A small contrastive image-text model, trained from scratch: encoder widths [24, 32, 48].
Rows from block 8 of the text encoder, named by matrix and row number. Rows with one number belong to one neuron. Each number is 500 + 40 x the weight over its row's rms, rounded and kept within 0 to 999. All counts start at 0. Numbers have three digits each. After the name is the row's rms in percent of the matrix's.
# fc1: MLP up (text_encoder.blocks.8.mlp.fc1.weight, 768x192), inputs 96-191
# fc2: MLP down (text_encoder.blocks.8.mlp.fc2.weight, 192x768, transposed), outputs 96-191
fc1.495 075:501462492497482539550530504467576551574536552487512462490462522551460440442472532455458596472561449537459463473491521493509508500522471451475538536494440545546505438509449537522511461449445535454526475468532489528475447504436450498513516487556446426472549475486533488555460511447438536433
fc2.495 019:487457504498408474524508487468568522506486530521452498541527496523524476514513473479521528470432446535434537543588478479462460523576479523478464479508525443467499505453525535385479531523512487495469471508447495479503542547450473448509495541546508570512516535515510482400541509556502495498
fc1.496 070:468513515510580480543515514473461537473556485411557499519528465518485510518514402492540510479526424520498520477516458466479487545458535456495536412475461493510476526423497448499430553449448495478417488508449469469455480494513462461491500520500435486508520549578392472511524460563480474495
fc2.496 028:468506451467506487530494533564480524476481482443458501521547446559458479552498450453520436522535456541468461463488506544596521508525498526540448470482543486463523483524534511509545447548510518492586499452498515543502456543510525496532605520453478530455469461484474497545492532454653529477
fc1.497 076:519553475547575464485502467550535524549446516452524456527545554539523558426531536530467543545552554523532548450513503482488443443460484548483534527483452453459478420478478504490505498510450430482446437515507457428458507541505462546444548439551444475465450463439413414499468506581436494490
fc2.497 031:556477453475410562541507571406513535490511477519480500470510504467511489448509444481507545526487538490430558450506485533504477566502500508560503489521511570458571501431509516480476468609522524533468552494479521475501572586408564498578499473577493556408528493555459504463507515435448473471
fc1.498 076:518557490545492489469508477558528469506507513484500491428453557569560441552473449526461578513462470431487528521454529390501546491536468445494445461462543483453410488496472530470487466469516428529504506446456495516507437449465498503467504482548473528510467537476460554554492516534423520473
fc2.498 031:490530556583497552533480536462522568515484544435470425481534503576492504480475473480477518440449551527504468497475569516472464486457499526470502511516540486512508515428500517469567571588474509498508530518555526483552505527445522532402532514493498519472463515551455503478455424524583425500
fc1.499 072:494433528565499530495479500483499455545550415452491468499524447456422500473463432487505517489521449490457471528497476523470471491478453459444490473523455536505483449531468529534524520516497551529396507427536535453507551529531463461460541475512503424540462438561453496528506464526522452464
fc2.499 030:415488479552559471390558476528544595487521532471491466516577529486467534452507465452407537528531502465549517516517454497510503505519491488457461495536538441470469494477461488504528543455475397505529524542491507492574550476513456466449438491434486458637512584525499534473474534510488524521
fc1.500 083:442450504575550500489564464503454491460444475416469490495529463466545450438569396463434506576537430481538427565445431457554503427479467536469519486533448471513467496448463487402529511477491491450440447487482494521519511489468523540467543470540489531544547470462477529445539495499470458511
fc2.500 115:533485494560438495428474530455479489507447464511510523499523497500481523486465469555510513590505446492501486563392472451523508545540525505465459482551443475560451520525519487482509464500402473477515486472462494509523489473469484551499515471503543551488514406472501588500482481477522543587
fc1.501 073:573482534501546576578439517556551493547488534472485549523468511462488541519492467453534599550538441506452496566497481512457525546465449492438503523472527534461463490449519476489420542512520485434483523573484560515492505458526498551432533482502454425472472486466550503533448454533520522504
fc2.501 024:466429480531401454509418515480504522511550488464502508538492502481568539513484480506528466510464491495500534521456419516518498442510488540547485482492485536493504526529476470436465474583422431417536483447480573468500462506512436537481505549494476493535503446477511540432474517549537518544
fc1.502 088:483438582491499488476457518568495484519548567458464479531549514519449501480526503509497495530498403470453539562486460439494503486531443449491503502516434455582489485438509490507428513456480521551481429537518562447546471453481529469525523547475470434536419517537424460567542409501499439505
fc2.502 070:549532501540492521470538422482436406441493436539488531527518518473437508513536504618471521553532413508570488488499493505477443409530499437512419549491492561511526498534469580515513489490568469468549532532485447441442482494466541460510506490588494517487525516471509459493507395445493415428
fc1.503 073:556431474541508524502477494496565468596512479553493498518534542516456493535495480464541578568547534520468536467430543514533532426492521431468514475447499447525515453505468542536455557513508480552457506498474509493491459432453470459557478473486547456486478548510515484533498514544436542466
fc2.503 024:441526504494474477448563527511487534513526584464496524516563501491506549460400423481488463462570554449476513503500553524552514648490493547465565498526444429473521450560473467456503505503534465473530495516500569519537622513503553491450494517453474540479507521525536545453506490528488590551
fc1.504 088:594541579554461621467510493503532493576500524442483525515542541521462555536559466530515487550469516509490433500503554500493506478520501421447505454512526571450472515435470480454470466445515560501434476511474466493510537485505555447447526494527484415498459523570395491556491472459501455528
fc2.504 071:517551485488520459549465484523462479463488446526517477448515453523468491516542572522521493469468477474481477457471456497491582457490551519549476502524453580524496603564546536530506488532525416454452495536595465514516465502563514508560501522475485426496624517493456458519474508497513479498
fc1.505 072:569562492453524528481544549517439540572451540413482440453576461457532507426519523540516495577575516543481459505438496547513467513463559497456534463527524510559515498532471432525526496544568549460493436490491470437511539476447489498462563489485445437464524549497405487505506439558469471454
fc2.505 018:540498456534470505505547519420513594510506524487414452532552557536456472541539514419459521455585447460497514525579548517539504517548456460501494469475489515507511468590544459495529539520524422512523506479480527534511508529495444505523430551460448445581489438506609526422432550577524467512
fc1.506 071:480478465527497512473473509543427486505566494529520457469454494555467451432458481424448547595538550484497480515498490532436503586543455470521526544503464511446574497491476487456534478554552464482434468572529453472457554458536502516516498462543441502458530430501507454508556482525504445506
fc2.506 024:550553450454454533486488471584589514463479501435459459483522542504521550575493496468490466477547445412533510494461519571493457490505493465499461494484492554530445508554491501525459571562496472460560484515508477508467375536473483455519491495497524567539525487505485498492426480477517498566
fc1.507 080:507516570496544560527449493560532464556511437440483452533441466521467511508478488455436507574517461505454450505462575435487480485541486491509542437530506586539561487443454531517441414462463494567428422430494463436482568473517483442525433481551512485439468547535475456470479509467472542500
fc2.507 037:508609455536447489486496467514530437471506511502491567415538509563461455512527512519463433512537500477509482506570513531587471483512497538487487458399551419500454480527543474486539481549516485508455476470507467525502469451515470526503533490466505538581438516581572530467501552502518551505
fc1.508 068:503443463476560525584498483499493450478540564513477482464486541513492473466475546438433513504555499483474537517556466472490511503437479468465445455497460548493461424522419522493529585539498481451426425550514462538520544475445453483471529533562460542517553576459517446485514476540519421455
fc2.508 022:492475526551454495534592568522543548492434473474536523431551500491514493487441536470472504507445489497477566477573435513619543572502536522501497494520493497489529453475460497447555424626533509529501526495553527516574542522523491481541500548508456487445517517586532490422460536499580487485
fc1.509 076:485455542503438582546462564543520513540477553493452445547460546486544468473482444528514469491532507482553533504561458459432502455518436469461479516509417573510442482423550517445461503524460481456524525538518510520455507554453551532463458494562435450468461571474538432467435460562475435488
fc2.509 022:511551438501491444517516474455522519525485503465391484537465526572499484457578513531519497495519483470440550483526414471533502543512461530566483526442523515535525483523489427497499503645504515481537485562540418464513484595490480537570468498513552466512488444478504549505510505505581521541
fc1.510 076:523479478478572514570554539524481476508452521462467522469460533467468453451472496471553518533521468517443452506489510470525507530423449486452517543568530507537539522496524492431441510483561475439508500467453431479497525465405482468494513445498507401514546511575394490464522470486519454467
fc2.510 037:489459530540557538437496478487551553504496505482497513511435555594523442551499462443505494554477555440535482544539523482527464514486502512519489494463554522459503427476483391462581423543464577520421526428483522541522484464500445510501476501470492416557459456532527476451484532531503466542
fc1.511 081:558525507508521560535529550510524542556560524482447424517485456500513528529464460468540577440526429507558522483439510510482506493520516456463454462570507487500557401448517533523488523517524527488430422500514492529547563458541571455520484453454521473573486542503522436505437410493486510474
fc2.511 085:516510514536536541446528493485508472504526494521452481543547513558484500525479445586493509561508402552571472493516483506471388385474462472509473509564543523480544489488462551488489469522505463539577547521472491483450522497463511454492504471595516488575520528474426440514480394458470412467
fc1.512 073:574540529540543536447430542471472449595465501480562474508457525456461492450552426473486493530460475475554502475544482501472524457448548523472525481522471449496448412528415510417538533433450544460554446529443454461498497497421470491519518496481510478488465523467523429531455412556526486435
fc2.512 020:559476490482413463528485505595492554467508524491499438485522466510472492448455525457504540522447584431459479487437520467587529493455449514510485474496520476533477457508554389471560544541509479477499485496549516462554525513505460474503493542428532487487493394608532462481477558498617485510
fc1.513 075:526491586476536599502514474563495469496456470524480482551479463436471494507484525427514518468531428538563513530429528456484429492446482518492473437446490557492472439526491525522529426483527474526469441448527524512524542476470418443508547551446483487486501497454511499436467444469464479559
fc2.513 023:478480462503482480523556499423508569471464418501529474423492475514512500517442541480425516416500509461511493547507458512526539546544536533447491458603514521520531454470524491449517453502510395505512499483487526495511467532614434517435459487465467492517519411505581489476481568570511538468
fc1.514 129:549497469550521466481496526536499526511503456529507525555571466473460477406598511529462493514478465502526432501475447443470529535543531458473481496430463496571449424479473519551453482480556456479388417484563438458504515424558511551463435535523472460460492543487478484534525471434461464464
fc2.514 164:472390474493489473442469448488438476500476510432447528554501538482487526497516440482474483548545501504484496574516507512569451591558506493528451489459562487466487416475490430525499457487564500467531505413544500524504548536504560434531555508522497548535489407461540519521505519442541563482
fc1.515 129:439453551573474546516547539487499546505491441539540440448507558471529536424444440476492521500493541468482521504543506473476418576501488532523525516478566519555554468401457538500456517475486496491422430443515556512448526531478533547528472482512425430544430493436427438483430522504445480517
fc2.515 180:414490509520403485515513456452487494499523489552492473487473549479476482442505527408561577511436518561496493510515452464404459469545507510499479463470512465520492551442503554478427562484391519482461467539422493480510483528405488529525546459491431530564446487439473474487525517505495535521
fc1.516 071:484540457571503494499493551564481469513496463529506434532513492503468558490556442507542494564484514523502555562528575517504433529424542537521473557534472550515459454495435505417471528522527478463456462442480546504429464517409486456505539560537480501541531513585522519532498427519414487535
fc2.516 022:527472546506595600502497444471572382481441486464480531485499510586497468520486520454440497487502478519465486514442541487518466517473503518474470505458547468501507461465502496497529523516443497550501524532594448517618472503511484500456487516529511448467503526501469502512460519490657536543
fc1.517 071:550558467476504605464460528562486500525549435476424417522484441473537568432556509492462513531528489469554482498522469480502458497522464549472536548492442462500459529483527530534431493523483527471426516541495455482422561456461469454543531482503500507521538463459487468504559472491505492479
fc2.517 031:372522511508507513487514483531530469467480448448453521508512528526481531480505421483458512465538510487492521512556497539499470567584544475537530511480576471480506463507531515555516586544544520525508481514485519481560551566441516514492545532468529540499460456476482535450543424408510492401
fc1.518 152:466424503581527447511542525539442486493471517458511524531485506463462545434512398504522523564558403524509500502446469434468529510536535516436507504534434502558472438452451437407482468526411472424462429508423500525529500425514507501440496456484528494544501471489488498451476458469507549533
fc2.518 178:533482494564439492434474526452472497506458466505499518500521503489483518483460481553514521588514446493501483543383472450521510545536529507465465484555432481553441523523514482460510468501403454478516492476471495512513475465479480548505510469511550558502520397479505585491479480479522541581
fc1.519 081:474521538564550504524471485487447497505483453433523498542489446451458480515555419485484587574532480466449521526427450458515493504484561509501502434482488554513539426466429461428452568510453521444440433553546543552532508502468495558526493435486491517542551486530429466459495478463473470520
fc2.519 064:536488491577458506444484523450468473507451457534487527500535512511506503507450485541524488575480449488485482547410499457534500536529541498472465513556465478514465534511512486477561471520407468489536501479500514520519469504492476555529520477495538555481514391480512609479461505470560525558
fc1.520 143:517503511483486540492486520501544502540549547408509491503468571493548550526566437482551576520517487476463522545490483445510515437455429521530460443490478507487509397481448487452449450415514470493532480490492477487433528512540593440482522521509461467471552478543431399541534468554455535511
fc2.520 182:572479508518451535471461536469511503592529507458505451506442563515564511518501524557559499550542525482522519518507523433505540512380487538520486480487505501478457456435528509484500444490540457490530491449484514499421601470500497461504535489493480472500511397534519461527561497497468472510
fc1.521 237:546487473531459545542454510468567480483561530460486502471531534547573454424615518419487494428537544494528437460428501503484501462487494443492537447477479493558480502435543504476503492522529465522484497507478466461524421465549481533446538514445452448536514553456490430524570495451524431462
fc2.521 203:465529484452457521578495572459561519516570552467544488460562478525566548400483503448522489481525575462493426469501535488532610526438514496476481427546490461565468513500473530495466545450488478520472467496429566496517502455531474527506494530421465492491551488451520481515497520490461480498
fc1.522 227:542480528460475598448527475507495534573506528500476524458486470499530554506490499443451506568437492515506486511469561427501441467500449515431478514457423433547484534522466482525526540438412477519563457481437466464508505514465524452411438450438426500527460547549518461495486503488462501535
fc2.522 200:531437485490424540435486514410519535514544538497495519525521446518587542527539464453497515539448502514552510482528496478517426539531413517462415516476470463549487506445504477545517561485477485568514500503445489459593518494412483523543444529496470515496484537544591438412474513498473557553
fc1.523 079:539534591468518492477450517539528533576444479503515472486530437517536522511478482416404511554543469493481446537492483455523528557486441480434509511472463426465463436481493504415452489479523436535521513504511490492493442547538558497486520512515410551504476579514515466520440428547477453481
fc2.523 045:520445518536432499474487527421438534478537539531534429528487473501524549483470485469469583485491565494557550516544515501510433483502458516506419569495485486566502578485515531536545548502441534470549525548454472457578557533402489485526464509480497478496455536577585453402443546518483516507
fc1.524 102:436501500512528498449467509594488513530473534475521451505540562453440507422503398445491552594494475520497501544422506415455518466474486502474482493554408544486491443475421463418457449539426452475441469532428562538516528401517546497485495497481476526537557492434488519447479518458510580476
fc2.524 147:531486497559454487434476534457465494506454464504512511497521507490481524483453477557518525589515442486500487546390475454536515548536533512461457488560438482545449524519510479454520464506403459482511492477474495517522487471474480549511502466505549557492513398487509579499476484470519549589
fc1.525 074:535535505505534510519442539471568467491495479542473474554572540533539552508521509431465483480526484531515449487460481480527464509474505432442532434474498494585534470453484534499450517503440436467511489556491473523412511505498546471530501503459418512549426526519419437553520379476455460454
fc2.525 032:471555445476508538579520531511543521520580530450511460455538474560524528454510518434476450459496573409476460470569494486563563492447521509459497406546512470527448542485489525477518516540517403504513499523454547494512553493565485528490484538438466428482532499474528461501524545523553503506
fc1.526 076:555443528506478552517535536532449483506496447532537535519507533461483556540542518491467518487551489484481467562541479531507495505508423489545552426526551496434456462450554503506550491519479424496441502484515461466428460543472554519447455467442435477502490541510510459506490462474475443523
fc2.526 037:446493485454501529547451493511565505485517527465490445490515500469526532460512513449486518466571518451496434529569444511550513559496497508513438476503517576515462475584545522506457489429519412461482472480542502500477564497523516459505467556438456459574501477464492484535429511563458523477
fc1.527 104:495525563533481535507433544492463521495507500452542466483489554542548530516545450533499549510512499440450451487467517465446500411441492519540476510516485472494480484521491450485416518505492483482475445463507429527431508524473592418498503525548463465513531466570474395536496467569510532543
fc2.527 169:547461506508467557466494542442534507581516508456491471502442547515569509523498506553539499546537521482535523521494524433499524516363488540532489478492515510459470463415525519482516441499540479502533515450487537493441634478492488463493519488500481458509524417530502455539559503498460464510
fc1.528 079:545506568564446566508551540492519545492486455535534432494533460481500540467508443546449502490540498518483429497516498455532445502445447459523485507465491502498484423453471456437507557554539498528439424486479528538536476460429537489532538427554548509440534527540492539441498501493440462422
fc2.528 063:564473481441527471589432489536508555490462483441481463472535430531482482470550509467453473486470456461429549494477485521461502602525513546542528484483450587504483509482554512445447436523491457514519449516480509489509578522553505428458540518527498522539539478493433458514475466555544505519
fc1.529 078:551537556502490461487525487488494531559472563521451493538526487499512547485555484515492531497513528461537465460511513457548418438588586447524555498521449564555437549502432533492494447498460520492466527490505500431557538503492494490514499430495518503439511489559491484502506444497537434486
fc2.529 105:521489467487458424446533486470446467493487572535487498526509489495433522486513548488456566445538513469441592392470481525547509569559467500505539496492469441509541553499515476497508473499546479495494504540457429514545561542451505513523500487473527484527547564596515551437491575505477485502
fc1.530 098:549532551457568542540548575516506536562461473528447475471545533483517501435514481524472565490486551446512492529554436471541425496522480497440478452472553552543534524474510529456413449564547483545495438466523482437437469544541485521498515516505529478538470457533485429522535436501455534457
fc2.530 164:491486562515513567514524514467514480496459397555462519432524521494457479487447537517415492462474491491445471571500503500502476473513491509484554524511527543487512490445523449473524536475523506513489501480501497419483393560547464568492510485466542534520453456475496500489470486502464470493
fc1.531 072:563538483493463512453482486454470570541472523438463519547499444551451458504513500490449484471530484545475476542455447447463445516488527442479452517474472530547489510484422442427504516524459494443490506505555510508464517489426493548438528489486449426490490440534499463507513424485434417441
fc2.531 037:535436508486469550430515522463481406465474456476517507448510483495502466536587487558408467481531485482498488507475449526506482538519482527554507495521514563494501490538512483584525429487470476551548562512551528496519587508506486413467480425474475493566562451484524457502435523521515576531
fc1.532 079:569495583503545526471520474556540475494480471486442536519501566437472505531520451411504526566540447505482477473416603463474506448450485431485433477468577530548483501492521516524432511532529465514470447436467471525432445480542508452518515453441517545492448507521437497527452479525460537473
fc2.532 028:584513505478442470552484506478433457455486437461489440434487454508469528465491523537447497442511558494526494502602576561491464509483539475488440498537518510546497585532551512489586504551475488487493472556575490464560511526475543448590534510543479489457481484544499478458482519479471472453
fc1.533 075:522484511439555513515526448550549481525439501410443513500566462497552436478542542467485572549561456514489479543485477444523494433502443552529555516525479491491468432492521517487465556469523483470467519491515550520426528422435549434457486470545479458481524490465469540449474472541509406509
fc2.533 018:487504488490503498507559479396519530529492514509527457509526511484516542571451523526460468480496504420503507501449489510506530557508503467542499455504468478504467540472459473431517491552504427503537551523450496469467537442626456528445501467468482558474543480474442514512511552541499521547
fc1.534 083:420503576509558528554560546579539537584547512477461461556535512541512486440543427462482476525497426527490525467413545399450496492474486467500485498502468571511488452428481516440547501514499458455441425493445486493454510453507468549534545442483550514522512524488510526534540497470472491485
fc2.534 056:531503473562489499409496527450482498510455463515497537489538484506476519487442464532493508577511452490494494581417513458547523557532530504500461491562450489527449548544495506499554430528403472506517493470467505505552482463494509547495525468482517526481507426491491592502439485461538536591
fc1.535 078:523474551460579525578467482472567522572453544478557522535537525517414462497459475477511480501555467552531551545448492514518445530431488536491472528476452557589480483452487547492430493499491439429527482534494490500464471437454545458462520522461491423535468493574431489516468431483472507450
fc2.535 026:498503465523410545512519508497574513518443482441434521491569471525515508544466425456509482504464414455515451492520435539541456552534451522488461431485460509531448490488534464490502564555476477531476540467481487517476499515405488474507492486477513576471525502483574500397435443520545555538
fc1.536 075:458499516508428523503538508529538533529437485483511539547484569508487444421482467458558455543518410518600517549424494479554423509483506443502511469449409508526419522462477564423514551461443490457537455506442544430406528526531506488465428512468449492515425477572453462554453492510434463540
fc2.536 031:459511429499528512493532576517501539472492484496495536486483489526582533508444456463482498474469497466433550517525441509472488529500528527552532543515480462474551550464474503504518474671485609534505494516465537478574481576504521530546465544490513487435511503517512510465508522447548471529
fc1.537 084:533504468444543510485472483526567500530484445520505453458536476447558484448535437558483584501510552438459451529496474543490429498478551445491518537513499502462544415483436459491524474518429532495483439459459491477488549471430499496540532519559487465513513477553476519463425507545421477477
fc2.537 096:580519518443537508501476517494448506464422460508506510455480498518458481510488461461459520462439537444461523612452595600471505532508542451513525606507447546515466473528489500487534533481503538554457528522534485440476450500504536444506502485500529492439589529543507481465451451519468497511
fc1.538 075:505414523469508482566491534557530495588497472390541453511500502452468480496581518466431512540461474511502558543526487477509483467467521493507550516557515466455510469461471518502503465513459521473489499439525441523467467520421452505439454473506529494521448510452416497492540509492485525485
fc2.538 070:503471530453510534477536497462464474478538503434448535518442484538495482525484486474498520537458564499539513495508495496579469505475531490515497517525554514446528550498507352427588473562508484461509490464453532491530525477489453489529520467490494460525471455494502474448484546524495472509
fc1.539 083:505549512450565537534520439547453509516481588459512488562500506527409513431512428512484486503519485493467421493477534502476483499534502526412437407530529518523446429489398510475458514534445460440427460465543495502463547494457509500509473557468465464522449470510391461554488456512485420443
fc2.539 055:544500435501504507487478489494460504495456447552449483463542507537491539543525561508447484423479452433471481474446473557474509478493506494586511548522469578489551595586515546509512505550536452499521529518548455489508407596592542456550500486451504456465573538517535473456429522509602438541
fc1.540 075:509463515463545574505450483478564554521461510451528457503482496451491511417464519519511471559539479485474538470432512428471498490484442459543489526555553516574432500450466499443476515538449449447512435507484493471479553476517541453546489471493506542483522549490534503507498542509446475495
fc2.540 020:502527509482536510547560528491516519477479460514471512449514451501545495473447515508419447517478498444486527527559526514479493511529492594438552548467404519533513571539594481514488525568447476520549461510474517497602476536511508495490460488471519525487496423468528553493454433515515591550
fc1.541 073:505524459572492564477419481566541515551456473510454502526554535467551461517498519515553475530488515550556524584487523514534465487545497464518470477509503528536423422471530540491540443544474527517456462512517542466462514551511438479452548533547527438569491456498533498455496462506470442550
fc2.541 032:465546475492515470486494529462460479501538485476463464540450511517536486491496483465475476472537550485470586537609492498519456614545522561517493541441499477447502502449533490549467498497530530535518554508530481479525571573522476503570481537525425458470503490483485511491526537460521522435
fc1.542 087:473505567553501552555457506480549486460466523509565419504503465437537489476507419453486514532503424514575477539469452458529493529529532447469431535531465527478471472486526504491491512444479529509456529543527436553465491476450531519433468524520451491496433534550529462586484422517487526443
fc2.542 128:479534523515472544525438449476499486469557474561593539559523410419485492484537521549485532517504456538556523537503441465503581443532503489465441517516501555511439556486490544532479530447477465490451537496512495432539481435481421504510407577491481441468536440478535517546475465507481515417
fc1.543 085:475499442535448457452470509483558525490504475481494513523459564474531516509569454518510540596482449504523488530536494510480488456550516486508534449507491494552461510531511530497524455561476514488452456518477524457449522545470530556505509523507498542515396572504472525566533445541418539512
fc2.543 063:508402608474495471485500460492459471475369468490531514514541574507487529550488497484461517501513445526545508575442587529483515464496543484541471566492442509510494438496517448465572532407530443501502516514535534446563468492514474457431519472479544500532578490463581482487465522560513494476
fc1.544 081:579467479553556574494503510489467508499518497419456538432547501444523504534503474521532477572557486473525527494464467431478474475469449454484423490533488550495507480452514476550461527471542519498432482556526469475410448516434474522431501540528456522463504556461526536451446418505428519495
fc2.544 031:456529389522522478457502473460528540532542486525409491572546519561526578514521474446460468458482488445472518531473572524544498540506535506513534502549484399480554507495503422491504558524514500552504544491542481544555437537530531518594470516470514445401521507547504508483515565488570509528
fc1.545 080:544481481530440489560513466509482518503492445458546540456478492543449476496521441469429601483480553519541522480475542522588432431425475432488486450542443581531517437434494439499472527510429487506520533493511529434436496443454528444470462467490421430533485516558513474496459451448400448518
fc2.545 062:482496506449556436549414492580448542475443427445474474490546484518462532490561486520440482441514451469432559537488472516484489586529576514535568514496489548505519508541498517449475472474527449452538423513463531472514513490521539463461552483505567576539495497429449494512483471523556505490
fc1.546 072:489554535566532577534489531546539462590449536429457505506502493494447549467518439503478460583512542562514549483498507441543484536437471491488500518574478567557482526546503536471516523429545475465480474471446529498492481476412519516523479452562503487508471517467477560450513456441438529503
fc2.546 030:530508500463517530487529487498461264494488478489512530453488475481506505515566504558452490501489515540534463497529513521469460507486496474555507512517491495509516506487483527557520437450460406502525486510517528479519537469502465458448555462508472472556506497513450471507470493540540559479
fc1.547 126:508528498512545469489463509460527486585574553486565545494566482474480524473623492568462513566516539534541497465460469424523476548533497413442466487474507531567502452446471501505458474532522564509427427429539462495510532463501469560479438535511504479476486467484515483588545487494505508493
fc2.547 141:424448438497490440478451491449496564540500524508440471559496560533552520503422458382508474488538543492406521535524548492587492549515495531499502486458580457434496475462539452506487516493521527483536541428530529539485521552495519521527577525485490532522492426457501527491486549435527543504
fc1.548 171:437426533588495439444555531571484527528444518487496519534487530453479561419532402487494487566558421535510493521412457425454543511523541486461514514546455506527457474501434426422503441492436498440459423533474495524501514458510477527434486444532518532541523494470544489480477466459494570511
fc2.548 184:529479499559430498429461527459462494506469467503503515493509500488482515481468486563523519586507449497501486547388479451531511543526528505459466483551435479557442520524518480472517472499399453473522491476475504514517471463475482551507515469507545554496520392484502581497479480473514540586
fc1.549 074:555430578528527521497507546469549527447481465425545442552548487532492548536464480498443535542552516481466461485545529497463425498505421469553491551494468487578507533466476423528481448529448506454544525560444527536524522427509473512526427427500496505494496523464481502462471499506478551538
fc2.549 021:501513491486521478543546515559566493473500469489443506491417512530474438496576476512451518483421444528511496501520519493545466433471528414458478503515495487515518442545514498431521477561466385532546531517543511484499508532493470493478530513547494440443468505535490473530550484477549505522
fc1.550 074:527435449498539537457479541558548502566551545491450494476549522555471512467537466556485553554523450479521536531426478540553485478491524455479500504559438460452493447409469456540461552536511484529483497551527437516502465455503485479508511522511512501463507543469519495483454467471457481479
fc2.550 028:447461511519453464487491466491460447500439473503540423524460528475518558512524500467488543472550512544500576528516535449531562494489550505580519467445501430465517511487540500487505500478528537438470505507552530449545518551441493494529553533547428391474500481493530519556532533518544534462
fc1.551 074:513463476587448568510517557526543545554547455431469485491456467465444548535508495516469525491579424416502507473439463469546456453518530424482544483473498486450462499458496571500542506486562508499524455526414499488498529532484471487448486481563450493454502559575519531459530499514447482455
fc2.551 024:455457529484419486545526507435557554522547535538521500529499578514583564446407541439551541557476582438514550532565561522511555521419544518529476474501458496467499494503462526500483479492512516461445438498472568514511559512504520521535472525441509465469498413434519457481499543473484448514
fc1.552 080:494536597486507519465554458505481561486452512502472468560517446548502525467513477426500567541462469491540516582501569524463446482450516488546484479536455497543520422502463530475468487531516480544475440508563458492494408438441484499471462471504529411447529467558529444510466438556433434430
fc2.552 046:517467484486503603451531494454469469508512468452459487497499502521494536521479418591456531618545424501501489455442509520512457452478482477559459500545504544450561486428512514524511480562489432557555580479503510494476561583418538417448460456558502518511567550509439484548512475405508509463
fc1.553 113:496493525523510584499513442522548455490505505494516509550522487452532527477438481451502531535588464500506475450456468495476546498517524516453493520534485564500541558430482503507487511431505495448430479499562406521492503434450468469486507469605453513498526468459493487555577490564474464445
fc2.553 168:478517530525466535528431458476502491477557477552592532554519418420487494479553524561482533509506455533552527538500442472502582446546502489469440516519503550508442541468483541527484523446495464484442533493514496434534491426476422499496406573485474449470527455483539525543476463495468519414
fc1.554 136:467442552548497472469540543574455563488482508482480521550539531479501508445547432460485518548550440548537482517412451406466521508519539488483513490514490504482456449482420429467551464502405445453429427550438471558524478403480524514465459445468494516541480463474473535470481464470494559533
fc2.554 171:531491496557434498432479532454466487503457470509507518488518505491483524481464483558508512588514441491498487550386470455529518541535530507461458480558438485552446514519513490463515458508398459477518495467469495511518473467477486550510511466512547558491516399480508586503477482472526553581
fc1.555 078:486494563567483476454486580520508499526462451437508437464486471496543466497518406520520492492550459506504493460501484515526440488491447525488465543570455482466505460476452501524467491517510499518415419513493499468431537436478443486508480555499456430527445497468523440507453495520514504512
fc2.555 044:470513509514493491550509447543537580452487500520478419532499510546509526487457505402453595399478507424494594542534622515488498465457522480513530543513477488510502514556518493475510514491501471505421515571528507454536519588505558425509457527453460405525497534562561497443472511536514453455
fc1.556 102:495454524547519489501507493559547556532502500472447477449519506514486485473531498491509515480562561463506507526490542537463501478514483500469538404475495583598548420487423571427460501442503459500432524501519514493474452452556502443529520491561391509517493460485505514490540407571453471442
fc2.556 159:536398505489455516523523471515482491494516490488508479512497518415456479504465449554509462501550519544537576403479506550477513467481475487536518461521482566442551438428504508401436403505493462466517532463553522539480568525495525448463502453511493573460450455508465489526563507560473566468
fc1.557 122:514521549539544597486474556552508524522466471501540417473460501514464464492467536548566544523525438488568464506461531452508528451491447507424551510507492537530479453514485509487556499446448482557483491469498481508440470490499471547462502439550467548511473601558437539581473441559437435483
fc2.557 166:496566552502518543530522555513532580543493507483583485480526464503502474520480525511573542542449507529512501455461501464448551396482492528458515508510445496528474559451512563468501522502466479517478482545490495498538527439479441619463484532517479511461519574524410509519499457519476445510
fc1.558 075:487435459499495551533465468549486471536505467487497492555540484438524427509457502523514542494493457508528496510428514427427443558455452518478549467521541492547540502523544454494535560538455526549506421424520432462449471471500454444444500448497490511559493507513483421473537448445517478501
fc2.558 021:536544473524458551488493500426507591471512472559472475524453562526445548524518491526475505418453516468466537491565492493555491510510496495526498488518516527470477505488475505441453479495500508495475581494537481460528540540361529509568479506555478417449519511521546408403459479555460496536
fc1.559 068:546494554530526507488478496481563477508469462483469480443507467519474478456455430479443513491437563538564517499509502472475484422547526511482493454448515527523451515525435486451501438538475545459492480457452592465457509422518477494490447487555426465443496505544463529539516442533536416524
fc2.559 030:456531488544537569465534506481545516503520525516434503459535535518507512471436452498481486502476496507501427537499494511457464484470497577434492449554559375523469515434546454496441548457474454513493472566516503506447457505448502469460447497515502499641536508545447440479455492487513521545
fc1.560 088:453566515537472567497446521495547502504552526399517501448486491545491547510466500534524570496493524437500408528478533428507459412501467461501462519499517462485507393538477526507460527459508471515448502529523490536513477511490526443458476542555534475403553445568450478495517513536460412521
fc2.560 140:551460503511476558475507541443535518585508504460481472513438553520551499510506507545539501544541517485531536532502518443496522531363497540548498481489512518455459476410533521470518439516534482497525516452480537489435633492499497462480528482494477468512518420531496447528565495501450465500
fc1.561 078:439478550553570546535459501476477448534553444536545506484582501504427515546574452451446517578474439411530438587444569486475493452486485489521481462463512564503442519515483458470498569520458537471506440514466494477449454527521556473477498514524489510451502565563470486467497538566416442544
fc2.561 023:502555475516465574548533492483563536487515476523398475462491540517515482474508462404444505486466518520518516442519518501563450492510527464518515535464523548493558502436541472486485438598520540464459557505532494483508470621467479531578508490513553448453459481602513492402481475451506553521
fc1.562 074:499495586422548558487497478511540523565509551528461521486513524521559530525568461490489577578499470520567539534511521476430529484510538439502537454492413568561527480517450540513450465529454524502429524482483502444482530465518447549467521518476435492530458492524427518471563537482481519497
fc2.562 023:548506446535404514519559551460505548503494478525504499488499466553538536447443477435535508468455538514457526492494452499473456507522504524517429522524490458540512544529480526509564523550486532455516503543452517472550556550480512506508487540470504510425485494549557461404479528472553449492